A small sound classifier, trained from scratch: 4.83M parameters, trained on notes from a synthesiser with random patches.
Rows from block 2 of a small sound classifier, named by matrix and row number. Rows with one number belong to one neuron. Each number is 50 + 10 x the weight over its row's rms, rounded and kept within 0 to 99. All counts start at 0.
Before each neuron's rows are labels from the 100 clips, of 14976, where the neuron reaches its largest size: "strongest on" is what is common among them; "loudest band" is the band of the loudest frequency at the time of the peak. Only what is clearly more common there than usual is listed. The data: notes from a synthesiser with random patches. In brackets: how many of the 100, against the usual share in percent.
# u: gMLP up (value half) (model.blocks.2.mixer.u.weight, 768x256), inputs 0-85
# v: gMLP up (gate half) (model.blocks.2.mixer.v.weight, 768x256), inputs 0-85
# out: gMLP down (model.blocks.2.mixer.out.weight, 256x768, transposed), outputs 0-85

strongest on: resonance (63 vs 15.5); band-pass (51 vs 19.7); bass register (49 vs 22.2)
loudest band: 250 to 500 Hz (71 vs 13.8)
u.83:47 44 29 50 53 55 43 61 44 55 46 52 45 55 44 44 59 56 41 49 44 37 31 50 43 42 36 43 52 47 38 54 51 39 55 37 48 41 38 42 45 47 51 37 34 51 46 53 50 28 57 41 52 42 54 56 48 36 52 29 45 26 55 57 46 54 45 54 34 50 53 53 35 54 62 55 32 38 57 59 60 36 71 35 60 44
v.83:62 49 37 51 46 44 59 50 77 72 45 49 61 52 35 61 42 53 45 70 45 52 47 45 65 56 44 41 46 39 44 43 43 42 70 35 59 51 63 31 45 42 57 59 29 46 46 53 55 45 55 42 37 54 52 64 60 61 36 53 52 50 60 57 62 48 44 47 22 34 35 34 52 55 57 57 35 43 54 68 42 38 35 47 70 43
out.83:37 27 42 57 55 32 65 44 39 54 70 55 37 61 49 32 39 46 45 45 40 24 60 49 47 53 38 34 44 56 39 37 43 40 59 57 58 56 46 40 34 37 40 55 59 42 46 50 48 45 32 54 30 51 32 44 68 38 48 67 35 41 38 56 55 19 41 46 43 30 60 49 61 58 71 66 55 40 56 53 53 70 55 61 68 33

strongest on: resonance (55 vs 15.5); low-pass (46 vs 20.8); filter wobble (43 vs 19.6)
loudest band: 1000 to 2000 Hz (69 vs 9.4)
u.46:62 54 36 47 54 63 50 38 55 44 43 50 51 32 36 42 70 56 50 29 44 33 46 51 51 51 51 39 48 35 47 61 45 41 48 41 42 44 41 50 55 63 44 67 62 48 49 67 37 71 50 63 44 51 58 72 41 35 41 49 53 45 45 51 59 43 52 47 51 56 53 39 56 52 55 29 51 43 43 54 42 60 55 42 47 40
v.46:67 60 62 43 48 37 60 63 53 44 33 37 51 48 48 61 66 52 57 53 43 36 52 44 53 40 46 60 39 47 55 58 42 54 61 44 39 35 54 52 51 25 48 44 33 58 58 54 48 54 40 45 68 42 59 68 37 51 46 50 45 53 45 48 40 33 68 53 40 35 51 39 47 63 28 40 40 64 27 53 49 48 57 52 40 53
out.46:68 43 40 44 70 42 29 39 66 52 57 33 51 16 53 56 49 46 52 40 44 43 50 62 37 51 46 50 50 55 37 47 47 44 51 58 52 51 55 38 51 30 59 33 74 42 43 67 61 37 49 46 83 69 41 62 43 32 42 60 29 49 71 41 33 57 42 68 57 40 49 41 52 58 64 41 54 53 43 54 47 50 38 54 46 64

strongest on: harmonic FM (29 vs 10.1); inharmonic FM (25 vs 9.9)
loudest band: 250 to 500 Hz (58 vs 13.8)
u.41:42 40 46 42 57 53 60 64 51 55 58 61 54 56 53 44 55 34 53 68 52 42 54 75 56 46 63 30 51 43 41 59 55 44 38 34 54 40 49 34 69 56 66 46 70 36 47 41 30 41 57 37 43 44 51 57 40 44 59 55 52 67 39 38 56 57 38 50 47 43 26 38 45 44 42 45 65 62 73 44 50 59 54 43 54 22
v.41:47 29 63 52 59 47 56 66 54 43 58 31 46 52 40 47 47 56 44 52 42 45 42 68 47 50 44 31 53 69 43 51 58 45 61 60 49 44 41 44 61 52 54 50 55 53 45 45 44 70 43 42 36 53 46 58 54 37 58 52 54 66 48 68 54 51 50 54 66 31 43 42 41 42 56 39 58 50 55 36 37 35 50 48 49 51
out.41:41 49 54 49 43 33 56 54 42 43 34 44 49 60 61 44 41 63 54 42 61 43 44 48 64 57 67 60 52 52 50 56 35 52 50 66 55 50 42 63 56 42 66 68 54 42 45 60 54 42 44 42 49 34 43 64 76 55 59 49 60 54 61 48 45 53 47 44 57 45 70 38 50 41 45 42 61 51 50 35 49 42 51 21 60 73

strongest on: resonance (50 vs 15.5); inharmonic FM (26 vs 9.9)
loudest band: 500 to 1000 Hz (42 vs 15.8)
u.736:26 42 43 39 48 47 60 52 51 43 44 43 67 44 58 50 62 42 47 39 62 35 38 39 58 47 57 43 52 32 61 56 48 50 38 53 34 35 46 52 42 57 44 41 62 52 27 49 42 59 48 32 43 44 55 54 55 59 49 57 70 62 65 49 50 38 67 51 57 55 32 52 65 51 37 59 65 32 52 61 34 31 37 51 67 30
v.736:29 52 41 39 51 60 42 58 49 39 54 42 48 38 63 47 59 64 62 40 53 62 57 39 52 66 55 48 46 48 57 45 41 57 58 53 32 48 55 50 41 55 42 49 47 45 66 60 44 47 50 53 40 54 73 39 56 54 57 56 45 53 61 47 44 34 72 54 48 30 41 57 48 28 33 44 58 39 28 50 41 27 38 34 71 27
out.736:55 63 61 49 49 68 34 54 47 58 53 58 55 42 61 58 46 53 59 48 56 34 37 57 53 52 60 51 42 43 49 48 70 25 48 54 59 47 68 51 42 66 51 36 51 50 38 53 70 50 52 51 24 45 53 44 57 41 47 50 47 46 42 60 48 50 49 49 63 39 43 45 47 55 48 57 42 35 64 38 56 33 50 61 47 38

strongest on: resonance (54 vs 15.5); square (28 vs 10.3)
loudest band: 250 to 500 Hz (49 vs 13.8); 500 to 1000 Hz (45 vs 15.8)
u.360:44 57 47 46 53 40 45 43 41 43 51 59 50 37 56 47 47 40 48 31 61 29 47 35 42 60 48 40 48 55 43 46 59 41 57 48 37 50 37 42 68 41 49 44 65 54 45 50 52 45 53 55 55 48 56 42 52 65 34 63 55 54 42 74 50 52 54 46 54 34 30 26 36 64 43 64 51 57 57 59 54 41 54 74 62 25
v.360:31 44 54 68 43 53 54 45 48 58 41 78 49 58 51 40 48 49 41 44 40 57 41 69 56 59 53 51 42 49 48 62 52 49 57 45 62 59 34 62 42 51 50 58 43 52 54 66 56 37 52 54 46 53 45 41 45 57 50 43 71 57 32 56 65 47 45 38 49 65 33 41 45 41 58 44 49 42 38 57 64 51 51 36 79 52
out.360:41 53 45 58 62 46 62 50 42 37 67 45 29 60 45 45 45 48 42 53 52 61 54 65 55 64 49 49 54 49 50 55 55 35 44 39 57 50 50 58 53 63 51 57 47 55 62 35 50 53 51 54 25 36 55 50 64 49 41 51 44 52 52 65 69 55 56 56 52 45 35 50 63 43 55 59 48 37 48 33 53 43 44 60 60 45

strongest on: harmonic FM (79 vs 10.1); high-pass (40 vs 19.7)
loudest band: 250 to 500 Hz (55 vs 13.8)
u.546:45 40 37 50 41 72 55 41 37 49 39 64 45 54 39 52 44 47 43 49 39 43 46 40 37 52 53 54 44 40 39 56 59 60 47 69 37 44 48 50 50 42 53 73 43 69 60 58 32 33 45 44 45 46 70 49 54 52 52 39 58 49 40 39 36 56 46 53 68 40 48 34 50 52 63 49 59 50 65 52 52 72 37 55 29 62
v.546:39 37 43 51 55 81 62 66 59 58 44 69 55 69 58 66 46 47 43 55 42 40 30 53 50 48 63 58 48 54 44 55 55 56 39 70 46 59 57 55 65 39 47 58 67 66 59 58 41 42 38 45 54 68 63 42 47 38 50 58 56 51 54 42 54 51 53 64 37 59 59 47 51 60 54 49 50 50 62 53 55 64 43 45 40 45
out.546:54 48 46 43 48 56 55 36 50 56 49 66 62 63 52 57 70 51 48 43 55 56 43 43 53 30 56 50 44 51 61 47 25 57 23 62 49 60 40 77 48 50 58 60 55 53 42 63 75 67 73 59 45 62 57 49 65 40 55 49 51 38 61 52 55 45 52 58 58 46 54 32 33 55 55 64 54 62 44 61 47 48 34 37 45 43

strongest on: harmonic FM (38 vs 10.1); inharmonic FM (33 vs 9.9)
loudest band: 250 to 500 Hz (82 vs 13.8)
u.547:51 53 40 63 40 40 57 47 36 53 52 67 58 34 25 47 51 44 49 45 55 61 52 45 38 53 61 47 49 57 55 47 57 41 50 37 40 70 46 52 58 48 44 49 63 61 36 40 55 46 51 44 51 33 64 55 35 39 41 54 47 55 55 55 45 50 50 80 55 56 54 45 40 51 75 61 58 64 59 38 70 57 65 58 56 41
v.547:32 45 56 50 37 44 61 46 39 44 44 55 53 41 54 38 44 40 36 54 52 48 65 43 46 42 56 58 76 70 61 36 51 53 44 61 32 51 46 50 35 52 56 54 55 52 51 60 55 63 41 61 46 48 56 54 39 55 45 47 54 68 54 40 30 58 38 72 49 41 54 44 29 44 49 31 48 59 49 66 48 52 26 40 66 51
out.547:58 47 54 42 62 44 52 59 56 46 46 50 45 47 55 49 51 61 30 31 58 51 69 53 59 57 49 46 59 82 52 69 52 47 37 52 54 54 62 56 56 54 53 49 56 51 56 43 52 56 51 54 49 32 48 65 49 52 66 60 33 57 57 49 51 54 29 43 59 66 46 28 44 36 63 56 63 56 49 52 52 52 52 40 52 55

strongest on: hard sync (72 vs 10.2)
loudest band: 500 to 1000 Hz (73 vs 15.8)
u.211:21 49 35 65 37 56 47 37 42 51 51 36 57 53 50 66 51 40 55 44 63 53 50 50 33 43 37 47 50 47 43 60 35 46 49 51 34 60 44 57 51 49 60 59 40 54 51 57 35 69 46 62 46 36 61 56 36 56 63 47 57 56 40 46 54 44 44 40 51 53 41 61 48 31 56 50 62 61 55 62 35 43 49 53 38 62
v.211:32 42 62 66 53 37 45 47 59 45 53 29 67 49 54 58 65 53 57 67 46 73 53 65 50 55 32 36 60 57 45 30 44 44 38 54 36 58 38 51 48 58 33 29 48 64 42 44 54 49 50 57 64 55 45 56 22 39 65 57 62 57 52 45 65 48 53 50 44 59 60 49 63 43 46 51 44 57 34 56 47 48 55 63 54 59
out.211:39 58 46 56 62 53 54 35 51 51 42 51 67 30 57 76 33 34 52 50 41 52 43 51 45 35 51 47 56 39 38 42 47 42 59 58 49 37 42 50 45 64 50 30 53 36 50 43 61 60 27 48 45 52 58 58 58 57 37 37 65 53 30 49 42 61 62 40 46 45 74 42 60 48 55 45 60 41 52 54 59 51 58 59 46 56

strongest on: hard sync (43 vs 10.2)
loudest band: 250 to 500 Hz (75 vs 13.8)
u.707:52 43 43 59 68 31 51 53 40 56 66 42 50 47 50 34 33 47 46 47 50 49 52 33 54 66 53 53 49 57 49 62 49 47 48 90 59 54 35 57 31 55 48 41 70 27 40 66 59 29 73 50 55 37 41 42 50 50 55 56 45 53 54 47 43 49 37 45 50 42 46 38 39 64 35 32 33 51 42 54 40 55 40 47 63 42
v.707:56 66 48 47 53 39 50 45 40 52 50 46 43 66 49 57 46 54 55 38 34 45 50 17 50 66 34 48 41 53 39 54 55 57 58 59 56 59 59 52 60 55 61 42 73 40 54 66 46 40 64 48 47 57 41 46 57 37 51 64 50 64 40 45 58 30 53 50 44 46 57 38 40 56 30 46 48 59 49 36 39 52 49 55 71 58
out.707:32 40 33 46 60 50 50 45 55 42 51 34 48 44 42 42 57 38 35 53 59 46 54 58 30 39 54 42 41 55 35 52 42 60 36 42 56 36 39 46 64 63 44 50 55 50 56 43 49 59 59 46 44 55 45 31 54 51 47 68 50 48 42 44 46 50 49 37 50 37 78 47 49 48 32 41 61 48 49 49 69 51 51 70 41 61

strongest on: resonance (83 vs 15.5); filter wobble (72 vs 19.6); low-pass (44 vs 20.8)
loudest band: 4000 to 8000 Hz (42 vs 19.7)
u.528:48 53 45 41 43 48 46 53 53 46 44 39 49 41 66 60 43 62 51 62 37 60 59 39 48 52 58 43 61 31 58 53 52 43 51 33 62 65 29 50 51 50 51 57 61 70 35 57 29 44 42 45 43 35 44 41 54 41 61 42 32 54 47 41 56 49 43 39 36 41 64 47 60 38 53 45 47 56 57 54 47 67 41 51 46 55
v.528:36 52 59 33 49 35 56 58 54 39 55 70 53 66 58 47 39 63 54 39 62 42 65 45 39 50 38 51 55 51 41 57 28 52 54 45 52 51 64 54 45 47 30 51 57 41 30 42 50 53 50 48 47 40 52 51 56 48 35 63 43 55 32 52 56 44 40 61 84 48 60 34 55 49 43 53 51 63 60 54 64 52 30 51 40 44
out.528:55 42 45 48 48 39 43 46 55 62 42 64 63 51 60 51 50 54 49 34 57 46 42 39 63 59 59 61 49 70 50 59 51 55 51 53 55 40 56 54 74 61 62 68 57 54 53 43 56 39 52 51 56 43 38 47 52 28 26 60 61 54 72 49 59 41 46 50 36 33 52 61 42 46 57 53 34 37 71 39 51 61 65 51 37 45

strongest on: resonance (63 vs 15.5); noise (47 vs 10.5); band-pass (47 vs 19.7)
loudest band: 250 to 500 Hz (45 vs 13.8)
u.368:47 49 58 52 54 29 51 77 42 41 51 56 43 42 49 60 37 47 41 41 58 47 41 48 61 19 43 55 50 56 40 59 49 58 69 51 33 40 49 49 57 41 42 49 60 51 55 36 48 43 54 31 57 53 56 37 52 46 62 53 53 46 45 38 53 38 55 45 25 45 55 50 48 52 48 50 57 52 46 45 46 46 42 38 52 57
v.368:45 51 57 67 57 55 50 61 53 80 42 40 60 47 51 54 46 60 49 41 62 74 47 40 49 41 51 31 64 43 50 66 41 63 54 44 46 43 67 36 30 56 59 45 32 53 50 54 62 52 46 30 71 61 55 67 67 52 59 54 52 53 56 37 61 49 55 51 49 51 45 37 43 52 40 66 52 49 45 45 44 45 32 38 45 53
out.368:62 57 53 55 39 47 51 38 46 42 51 48 47 60 48 44 42 44 60 42 34 62 41 40 65 46 56 47 33 54 60 55 48 52 48 36 48 41 54 44 52 36 42 52 52 44 62 65 56 40 49 61 43 42 46 48 68 44 67 52 41 38 47 63 50 24 64 48 36 46 48 53 76 34 40 62 41 46 46 43 54 54 70 57 81 51

strongest on: square (34 vs 10.3); triangle (30 vs 9.5); oscillator: harmonic FM (30 vs 10.1); pitch class: A (25 vs 6.5)
loudest band: 2000 to 4000 Hz (44 vs 5.5)
u.448:42 55 46 45 49 49 55 54 58 41 60 50 48 51 41 48 47 40 56 58 57 62 65 42 38 43 69 51 33 44 50 47 59 36 38 57 53 65 45 35 51 57 63 74 52 63 54 35 53 47 56 37 21 44 50 59 61 46 58 53 60 41 46 50 55 61 42 47 54 43 65 70 59 66 50 43 48 49 56 52 51 27 31 37 50 60
v.448:49 60 64 36 40 41 52 64 61 54 59 45 42 45 56 55 55 54 53 34 49 56 63 57 31 30 57 47 48 48 48 58 65 50 44 52 38 49 50 30 39 52 39 57 55 62 51 38 40 55 74 51 45 60 51 52 40 31 60 48 53 49 49 53 45 63 68 41 52 64 57 44 57 62 41 66 35 73 48 53 56 20 35 39 42 53
out.448:68 50 62 62 45 50 43 75 57 40 56 66 48 49 53 64 47 55 68 51 63 54 57 54 56 51 49 54 36 47 39 58 51 38 55 40 53 57 58 40 50 39 44 36 43 69 59 61 55 68 83 47 46 61 61 51 23 54 38 54 29 25 46 55 60 44 54 47 72 65 35 37 50 28 47 67 26 56 58 56 39 51 27 57 54 44

strongest on: harmonic FM (45 vs 10.1); inharmonic FM (39 vs 9.9)
loudest band: 2000 to 4000 Hz (28 vs 5.5)
u.157:44 37 47 50 47 61 29 57 48 64 52 47 58 44 63 54 47 58 51 45 55 59 52 37 56 31 53 44 33 54 56 81 44 57 64 39 68 52 45 56 55 49 47 57 57 41 52 59 32 40 41 54 45 46 44 40 65 64 57 51 49 48 45 51 42 54 52 55 48 65 59 51 38 60 46 39 33 60 54 46 37 50 61 73 55 40
v.157:63 39 51 52 70 40 45 69 62 58 46 51 47 58 63 49 44 54 53 69 47 43 40 69 62 52 56 63 39 79 46 66 50 51 47 48 54 68 37 35 58 54 46 61 55 50 53 43 57 50 47 54 46 50 52 54 60 53 57 48 58 68 41 38 59 57 39 46 41 56 58 45 36 51 43 47 34 64 54 61 56 49 63 56 64 45
out.157:42 48 50 55 59 44 58 41 34 41 51 49 67 54 49 41 25 51 54 49 62 58 42 33 48 41 34 55 46 52 42 60 53 59 49 70 57 57 44 54 69 25 80 54 51 31 59 43 61 61 57 51 64 41 50 55 57 61 55 38 45 47 54 57 54 44 39 50 64 43 66 68 45 73 63 50 65 38 48 67 56 68 43 55 55 43

strongest on: square (29 vs 10.3); pitch class: A# (27 vs 6.6)
loudest band: 4000 to 8000 Hz (50 vs 19.7)
u.682:46 61 63 36 41 48 58 68 55 57 47 44 35 61 46 51 52 69 51 44 66 53 49 52 62 49 48 49 60 58 54 54 30 39 51 58 30 45 38 38 32 52 46 21 50 38 44 49 45 62 68 44 38 57 44 55 45 48 41 54 51 51 54 70 53 54 69 39 50 51 57 52 47 60 61 41 42 64 53 50 58 52 54 56 63 61
v.682:69 52 54 47 37 45 55 60 59 29 50 66 40 44 47 39 34 35 47 49 55 52 45 39 48 56 41 57 65 46 48 35 71 41 53 39 55 58 56 46 49 41 42 54 43 50 47 39 31 35 26 52 62 48 42 57 48 44 56 48 44 37 50 46 52 67 49 39 25 56 62 38 44 32 39 38 46 37 47 51 39 54 47 58 33 56
out.682:53 42 55 52 48 54 58 44 64 33 55 37 35 59 45 68 43 53 39 40 57 41 53 40 50 27 30 47 46 52 50 47 51 60 58 45 53 58 58 50 57 60 56 50 42 60 49 50 42 32 55 41 33 44 47 58 48 48 33 57 59 38 47 64 64 54 74 47 44 47 62 63 60 48 56 49 48 43 44 51 64 60 44 52 67 58

strongest on: resonance (54 vs 15.5); noise (49 vs 10.5); filter wobble (49 vs 19.6)
loudest band: 2000 to 4000 Hz (66 vs 5.5)
u.565:45 48 37 30 62 43 41 45 51 32 53 45 71 44 55 33 43 50 57 59 42 58 43 52 45 51 45 59 45 53 47 47 39 74 50 42 57 45 54 54 42 63 57 53 53 43 69 75 49 46 31 62 45 46 34 70 59 47 47 54 58 43 46 42 48 37 54 44 62 54 55 52 46 39 47 39 61 62 69 48 54 49 51 56 42 51
v.565:65 46 39 57 53 44 47 57 43 55 39 55 58 66 35 36 59 49 60 55 44 52 59 59 66 50 56 46 46 73 44 47 42 56 50 44 51 52 51 42 46 54 47 54 44 64 50 40 62 60 31 48 42 57 37 73 48 40 43 49 54 70 48 44 64 41 47 58 45 58 82 55 41 57 40 30 62 59 54 59 52 53 33 65 52 43
out.565:64 42 56 43 60 54 60 63 57 47 40 57 41 45 41 44 53 48 50 57 54 35 62 38 53 52 51 47 52 49 46 40 59 53 65 44 58 61 46 49 54 56 68 39 50 62 55 24 71 43 55 49 56 64 40 50 38 56 56 45 33 55 45 61 44 49 45 40 62 56 70 59 46 43 39 53 43 64 49 52 40 77 39 39 51 48

strongest on: pitch class: B (84 vs 6.7); hard sync (44 vs 10.2)
loudest band: 1000 to 2000 Hz (39 vs 9.4); 2000 to 4000 Hz (30 vs 5.5)
u.106:50 38 47 36 40 56 68 65 38 52 43 48 77 67 44 59 61 48 40 60 49 52 53 39 58 52 30 48 57 62 50 45 54 39 51 50 75 58 45 51 49 54 34 38 56 73 46 39 63 39 32 56 46 27 25 69 41 45 77 38 62 50 42 59 54 63 48 43 53 51 62 42 41 59 60 50 40 49 49 60 35 52 57 45 36 69
v.106:44 41 65 35 48 60 58 62 50 33 57 62 57 50 43 50 70 58 48 52 37 43 44 50 50 38 44 41 66 37 61 49 36 47 49 49 54 50 43 53 52 42 24 47 65 46 48 46 55 54 48 55 38 44 53 49 51 66 40 46 77 63 52 44 64 65 73 49 47 40 52 39 69 52 66 42 56 62 49 67 50 47 54 40 46 51
out.106:35 34 58 51 47 73 62 63 45 50 50 57 57 39 65 56 52 46 53 41 34 57 64 39 52 73 63 33 49 59 65 55 62 44 43 52 55 49 35 40 45 64 28 37 56 54 51 42 49 52 55 53 55 38 56 51 51 37 55 45 45 61 51 49 56 68 42 44 41 43 50 28 45 41 43 81 37 48 53 59 36 54 50 72 66 52

strongest on: square (63 vs 10.3); triangle (37 vs 9.5); pitch class: C (26 vs 6.6); pitch class: G (25 vs 6.6)
loudest band: 500 to 1000 Hz (67 vs 15.8)
u.443:45 62 40 55 42 58 66 47 48 36 46 65 42 37 64 34 48 47 55 52 44 38 22 34 32 42 36 28 42 51 43 54 49 58 47 36 66 43 70 54 57 59 40 30 54 61 43 29 37 39 45 39 37 64 51 62 43 46 53 52 53 53 51 45 43 54 59 55 42 45 45 34 53 50 42 42 51 59 55 56 40 34 53 35 55 65
v.443:55 44 50 54 33 67 52 50 41 71 42 55 45 41 39 48 57 45 59 59 53 63 36 65 56 48 46 41 31 34 47 44 56 47 55 53 48 39 36 24 63 50 34 48 48 47 60 44 54 40 75 57 61 59 43 28 55 67 59 53 56 56 42 58 71 46 48 61 58 43 48 30 53 46 42 40 43 51 47 62 39 59 45 52 47 57
out.443:56 48 33 45 55 48 59 42 56 53 68 58 46 62 38 43 48 30 47 53 78 52 61 43 72 52 61 49 42 59 56 45 31 41 52 73 51 41 50 44 42 54 66 30 48 71 51 34 51 59 44 52 55 62 45 40 58 54 57 47 40 57 64 54 57 59 60 37 59 30 62 49 58 46 40 39 62 52 51 53 49 46 33 45 58 38

strongest on: square (51 vs 10.3); vibrato (46 vs 22.5); resonance (38 vs 15.5); pitch class: C# (27 vs 6.8)
loudest band: 2000 to 4000 Hz (26 vs 5.5)
u.738:55 35 51 65 44 57 51 75 61 53 40 38 60 53 60 36 43 52 60 78 40 52 50 49 47 54 56 54 63 53 58 72 51 16 63 44 58 42 48 30 59 54 52 56 34 35 67 34 41 53 48 73 67 44 53 29 46 41 51 46 58 62 42 38 61 45 54 43 66 49 40 52 61 64 51 48 47 45 40 43 49 44 61 71 60 45
v.738:41 38 55 52 41 43 45 66 46 47 48 44 60 38 55 44 44 41 51 61 41 56 74 44 38 36 41 49 62 40 58 51 62 44 62 41 49 55 36 31 72 51 36 21 48 40 48 53 44 52 40 66 48 53 45 44 52 59 52 53 45 66 48 60 77 56 58 68 48 59 63 36 45 54 34 44 64 69 33 54 43 49 51 49 56 62
out.738:36 52 47 50 45 45 41 35 50 59 66 66 51 44 52 48 42 44 57 43 36 47 53 34 55 49 37 46 55 50 38 44 59 45 35 32 46 43 48 57 57 51 57 31 37 59 57 45 39 48 56 48 38 42 21 60 41 48 31 48 39 66 57 53 50 48 55 53 45 56 52 32 54 56 44 56 57 38 76 50 64 30 41 70 57 73

strongest on: hard sync (66 vs 10.2); no filter (41 vs 20)
loudest band: 1000 to 2000 Hz (54 vs 9.4); 2000 to 4000 Hz (33 vs 5.5)
u.353:56 51 57 45 44 44 51 57 52 42 31 38 47 60 50 48 38 55 66 37 55 52 49 58 37 50 69 66 54 47 41 68 48 51 35 46 61 47 53 56 61 60 45 39 43 58 61 36 42 59 43 65 35 51 54 72 51 42 41 45 54 33 43 51 61 34 51 47 52 41 38 48 61 73 51 39 43 53 60 50 74 67 40 38 46 53
v.353:58 43 44 51 51 52 67 48 49 29 55 44 47 54 44 64 61 40 55 57 58 51 40 60 64 51 65 50 38 48 49 45 82 71 46 49 53 61 33 63 37 67 48 42 51 44 57 60 53 48 44 55 53 36 47 63 56 65 34 43 51 52 51 68 44 28 34 62 47 47 46 63 57 53 42 52 52 49 36 35 54 27 15 55 57 49
out.353:59 36 66 48 41 39 52 40 54 53 48 39 33 41 44 41 62 50 35 46 60 41 50 59 63 58 71 41 59 44 41 69 57 29 32 45 52 56 53 50 53 50 43 61 52 52 44 27 45 68 45 47 57 53 66 48 73 54 55 56 39 48 50 43 55 34 41 62 49 63 51 45 51 48 67 42 59 50 44 42 48 40 56 43 49 50

strongest on: harmonic FM (58 vs 10.1); low-pass (51 vs 20.8)
loudest band: 500 to 1000 Hz (48 vs 15.8)
u.569:46 41 57 63 57 77 15 52 48 45 49 49 41 47 49 52 60 41 52 45 41 43 45 41 42 41 52 66 68 37 55 58 46 55 51 51 37 37 71 74 50 42 47 49 55 49 63 57 57 52 55 40 39 31 61 51 58 74 43 55 54 36 57 26 60 57 41 44 40 55 49 57 52 53 54 64 57 54 67 33 47 52 37 54 30 36
v.569:44 41 45 51 48 59 53 36 53 47 35 47 41 62 45 57 44 58 51 54 35 44 53 48 49 42 34 48 49 56 57 50 34 55 50 62 41 57 65 51 50 43 59 51 45 44 59 53 42 48 51 53 54 46 41 45 56 62 32 52 58 37 73 44 69 39 47 58 43 48 49 42 37 48 67 57 54 51 54 54 41 60 47 43 53 27
out.569:54 44 66 45 58 58 63 38 43 36 37 52 27 58 37 48 59 45 46 60 51 56 59 53 44 67 53 43 56 52 52 44 50 64 63 60 59 56 62 62 51 29 61 69 62 39 54 61 55 59 68 30 43 52 52 52 64 50 27 54 37 51 67 48 55 35 60 60 37 55 44 67 58 59 65 44 64 66 54 61 46 53 47 50 44 47

strongest on: hard sync (56 vs 10.2); low-pass (52 vs 20.8)
loudest band: 250 to 500 Hz (75 vs 13.8)
u.717:42 44 62 63 50 42 66 52 48 60 48 55 35 63 61 39 50 55 41 34 39 27 46 36 40 65 52 51 36 77 51 45 30 47 50 44 71 50 54 59 50 57 55 59 55 32 51 51 53 42 61 32 52 48 26 48 51 48 60 56 37 55 46 33 52 56 52 41 57 29 45 56 49 56 59 52 53 59 43 65 57 59 63 55 56 40
v.717:39 53 55 65 56 37 61 43 50 65 32 64 51 46 54 45 60 48 45 52 40 54 37 46 46 60 31 60 50 72 46 53 46 47 48 35 51 66 42 53 37 52 40 54 49 57 30 31 50 38 48 62 56 56 42 37 39 46 42 62 37 40 54 51 62 40 58 39 57 58 46 71 44 59 58 55 38 47 54 52 64 49 46 60 55 69
out.717:55 39 43 60 36 56 56 54 47 49 27 46 54 54 54 43 53 59 51 41 38 45 39 56 41 49 54 60 32 57 63 74 29 52 44 44 37 32 43 71 57 57 45 51 61 59 43 46 49 29 47 53 50 48 71 33 35 50 54 57 37 47 59 41 50 52 49 57 55 31 49 42 54 48 55 46 56 40 62 44 67 41 60 49 49 72

strongest on: hard sync (69 vs 10.2); pitch class: G (46 vs 6.6); pitch class: C (30 vs 6.6)
loudest band: 1000 to 2000 Hz (63 vs 9.4)
u.328:57 39 44 45 68 46 47 54 52 51 57 50 55 42 41 54 53 49 42 71 61 59 49 34 55 46 43 49 47 40 48 69 41 53 44 61 42 40 33 38 35 43 63 45 54 62 67 42 57 40 44 47 43 38 46 56 21 46 51 48 48 60 32 53 67 58 67 40 60 38 50 40 44 36 52 61 45 47 56 49 37 39 57 36 43 62
v.328:43 43 47 51 58 44 53 56 45 40 42 67 49 37 55 53 44 40 48 44 38 65 34 49 61 53 49 38 55 49 59 68 53 47 56 49 39 56 55 23 55 48 73 53 43 47 49 39 59 73 42 49 58 62 50 48 34 55 64 47 34 65 34 47 47 55 59 57 42 53 52 39 35 43 54 63 65 41 53 53 36 49 61 47 62 60
out.328:37 47 59 58 51 34 53 44 56 57 41 35 54 50 49 45 49 60 64 43 64 56 56 44 37 33 43 63 52 38 57 64 54 42 53 57 53 54 62 55 46 58 53 40 63 52 44 60 67 60 49 55 51 66 26 63 43 81 44 63 56 36 45 67 45 67 56 49 50 51 26 45 44 39 53 39 56 72 39 56 68 47 44 50 53 43

strongest on: hard sync (58 vs 10.2); resonance (38 vs 15.5)
loudest band: 1000 to 2000 Hz (60 vs 9.4); 2000 to 4000 Hz (26 vs 5.5)
u.76:46 35 59 40 72 41 47 53 57 36 32 73 61 43 41 59 68 59 57 47 54 51 55 50 38 48 41 63 44 64 58 61 46 53 66 40 51 32 36 52 48 61 59 67 50 40 62 33 44 41 81 69 58 50 35 57 63 38 57 53 37 56 59 54 39 52 46 40 54 48 49 52 71 40 53 64 56 46 40 55 36 48 45 72 51 49
v.76:43 38 63 44 58 48 44 44 57 30 34 52 45 59 50 60 59 52 56 37 51 63 68 55 60 58 35 73 51 75 58 46 46 56 47 46 55 43 61 62 61 36 52 64 63 35 59 42 39 45 46 75 58 60 50 55 56 50 55 61 46 46 59 59 41 44 45 43 49 46 48 43 71 34 45 40 38 47 38 43 48 49 55 48 52 50
out.76:61 55 39 38 69 50 32 57 70 58 67 54 42 46 54 46 66 28 49 36 60 62 44 49 53 37 24 58 35 60 32 60 49 46 54 46 51 46 53 53 33 44 42 50 49 75 64 59 44 46 46 64 60 45 43 55 56 47 48 27 51 39 59 40 42 38 57 45 69 41 60 46 48 53 53 56 53 53 83 47 46 59 32 56 39 41